Rows from block 3 of the text encoder of a small contrastive audio-text model, named by matrix and row number. Rows with one number within an expert belong to one neuron, the router's apart. Each number is 128 + 32 x the weight over its row's rms, rounded and kept within 0 to 255. All counts start at 0. Numbers have three digits each.
After each expert's rows are labels from the 100 texts, of 14976, where the router gives the expert most weight on average: "fires on" is the input token at the peak. Only what is clearly more common there than usual is listed. The data: notes from a synthesiser with random patches.
# router: router (text_encoder.blocks.3.mlp.router.weight, 8x192), inputs 96-191
# up: expert up (text_encoder.blocks.3.mlp.up, 8x96x192), inputs 96-191
# down: expert down (text_encoder.blocks.3.mlp.down, 8x192x96, transposed), outputs 96-191

# expert 2
router.2:164149044121146036123139105122081101148139107145184100173120092131115111128186169106083093143165153178071076116066213146134094113147186136166138120123155119104131099074073149127093120126138094113083073081140128169115129151097152114169085127130092163098169094106143146117132086102092181088
up.3:179133145116141086128116159115135106076138126096138075191128063098171135072129144121105172211105139145196154144102102138078094099126132062087106110135097042084107089132163159084157190056048157155098161114181165114167120158180136162133161150076141123112122144138083137138040124139195146135
down.3:137121117096125118130119177103081112126164166088119126209165130103133124096180094150160190133124152169173137163104086134065072101100095139114128075176142112057093124061097128148091125108121125154105105110132163154139103195158105112210116112093132101092127128137162107130141100135162129127
fires on: "swell"; "pad"; "opening"

# expert 1
router.1:074144190141089156124184124132188176132152107138146116068108143100162157093126082166116150087105195097159126111108108095141122135136106175100131111144077111180066119160162120165166130104123133124158157152122155068136160088103145182168164080197190128131103118063147091106128149105161110154
up.3:088130083157139111178159135154177145142096112165121154148125122142152105109156126030109139173116116089132124099190113106134126182122063146109121158130105077116097094123139093106148093151124126110089155117102084126113143108113106129155075196109146155099159087148084150127068168130186165124
down.3:108093052150173153078086093095087151098088125087123117148118092149082073097100096108091109127130111141099133084175192171136183112199181108185148155154142094085176114098114145088109163147158136173131135100100103133100134161189108097091130120107114141184081095169089111073150120140085191161
fires on: "<end>"; "saw"; "register"; "bass"

# expert 5
router.5:102177104076168119130106129144119129180154127156119157130091132163048102145149138171174105171177145151143140127106148121153089132122093100104169150124161160110131124146131101091084071153139140136076140103170113137106142108130170124109127112130098150115160154155083128131121093195131133058
up.1:117123104121133174141094121083155155120124140103149155170166124178111189132103135104148141168175127184098165150126085131111112131112061099167123150155113137110094109091078114146113128119116114092124141138100083128137152116115117057073097110185163140107101162127125172199174138134149138116
down.1:082119106113168109137160098157148138209148115078101141140036157163091146134132137164129148123114202122142109144115113156138135142127095137147121157139104182128130108116148146116106093103164082140097121111142097093116160074126188096135155095156110142120136153152118090116160061167149148118
fires on: "gate"; "<end>"

# expert 4
router.4:146111188112158175105086094120109174127152109114127108121131111110151065161123140137164145139166121094119096066166143126089092096162159157132137099086165185121142148132094135157079082186109133123152097108121147176104119201117143143138105154087051119116158150180099151136120077132098169148
up.3:144131070087068081144113137147131102124161098153134141172092099100182114062153088177138121144107131109142126119124030134091095103120151150149154093125156126144104080158191148114135135116117135170141121108214119074153106115131157114107180140117168154039076144145129159169111125112184160160
down.3:094102116125118154085113114169106149150121135105152103078084137100112163142096132131160119099102150135108096094095174146145183146154101147098136120079088150176108119175129169089149104110105096128149074175131152088106092132122171093095173064132137190162105189118132093154157095080110143150
fires on: "tremolo"

# expert 7
router.7:156080161160110135131117134112144148137106139081095178160133164108090169131067130142108175144065095118127198167159105111183200154103168114159101136160070097091114121096146164098125180165161105156111142119093103102139127174187073136113113152128156138104081090152118095092128221152192068134
up.3:150096109132185112088103110055135123106150107123099152186102090160117142058101096165074092163181121150156158160188085145165141093184115059154133153188110062093131146088174148101130141130147132098085169131119126108145139127149156158080108192110166111092105102112097111100146139139126151129
down.3:096133099092153163118054087149087119159116133112115157094132125105076107164058105172183058100162107191122142162133180155206148117138154092114186129155123161115175125134129142119157137195179141157142073092119127146124100131149121099050109121136108101143130153123121090113202118191081116095
fires on: "-"; "harmonic"; "closing"

# expert 3
router.3:160140105098175126101091098144095172127093083156159093077107095119153075164144141112160186170151142087132072078136152070148138150173182155138116096097155146138141131120106149139096102133077106112148095115083198189087070178143119141149090129059051163171197139136099145125106109142100188126
up.1:161087137116113124135151140107169133118095176076120111130139133106128182142054133079103129122113138115163201132131136117123119089103119129144054123111081113119100190169189165141211165072135075077178128141171127069137126103096137142066151121153161154109139129155103131106099210126211165144
down.1:111137108107151148074119126150104100084099046108100121101144109127148144077165121108131088078139145128161113157099082198085109132170010124146184130172170083145110147095133133146153094110161122102131156184136141149108131096154140066126119124127123089144153153101139120136174131125076189121
fires on: "sync"; "band"

# expert 6
router.6:113139153099136189117146089091129064123108125112103162137159187110154132175146144044142179122131103110115110129133114089086053104097054158133158127146176169143157124172161156145161057133122117056128095163127135153086087111066104074151114135100066062098143138129125110161110124147138155143
up.1:109139166122125161155103135078168100097145151114066159155197178140100181154089115100149131144167091177116192158138116096091076072101091097126144155146117138139117132161143112194157118139127147073116123177148125096151120101081116096092106147143166066062090138129120146181119228146155103125
down.1:131161117108099133118128186163131149134099104159115146123122130171117147182124134086127117130165089138138175129166127111132107148084072145135112117094124163144103138195169114125192099108143126076129107132152142116117114059111151131079121163120137110054109116130105164177088195148150122112
fires on: "pluck"; "opening"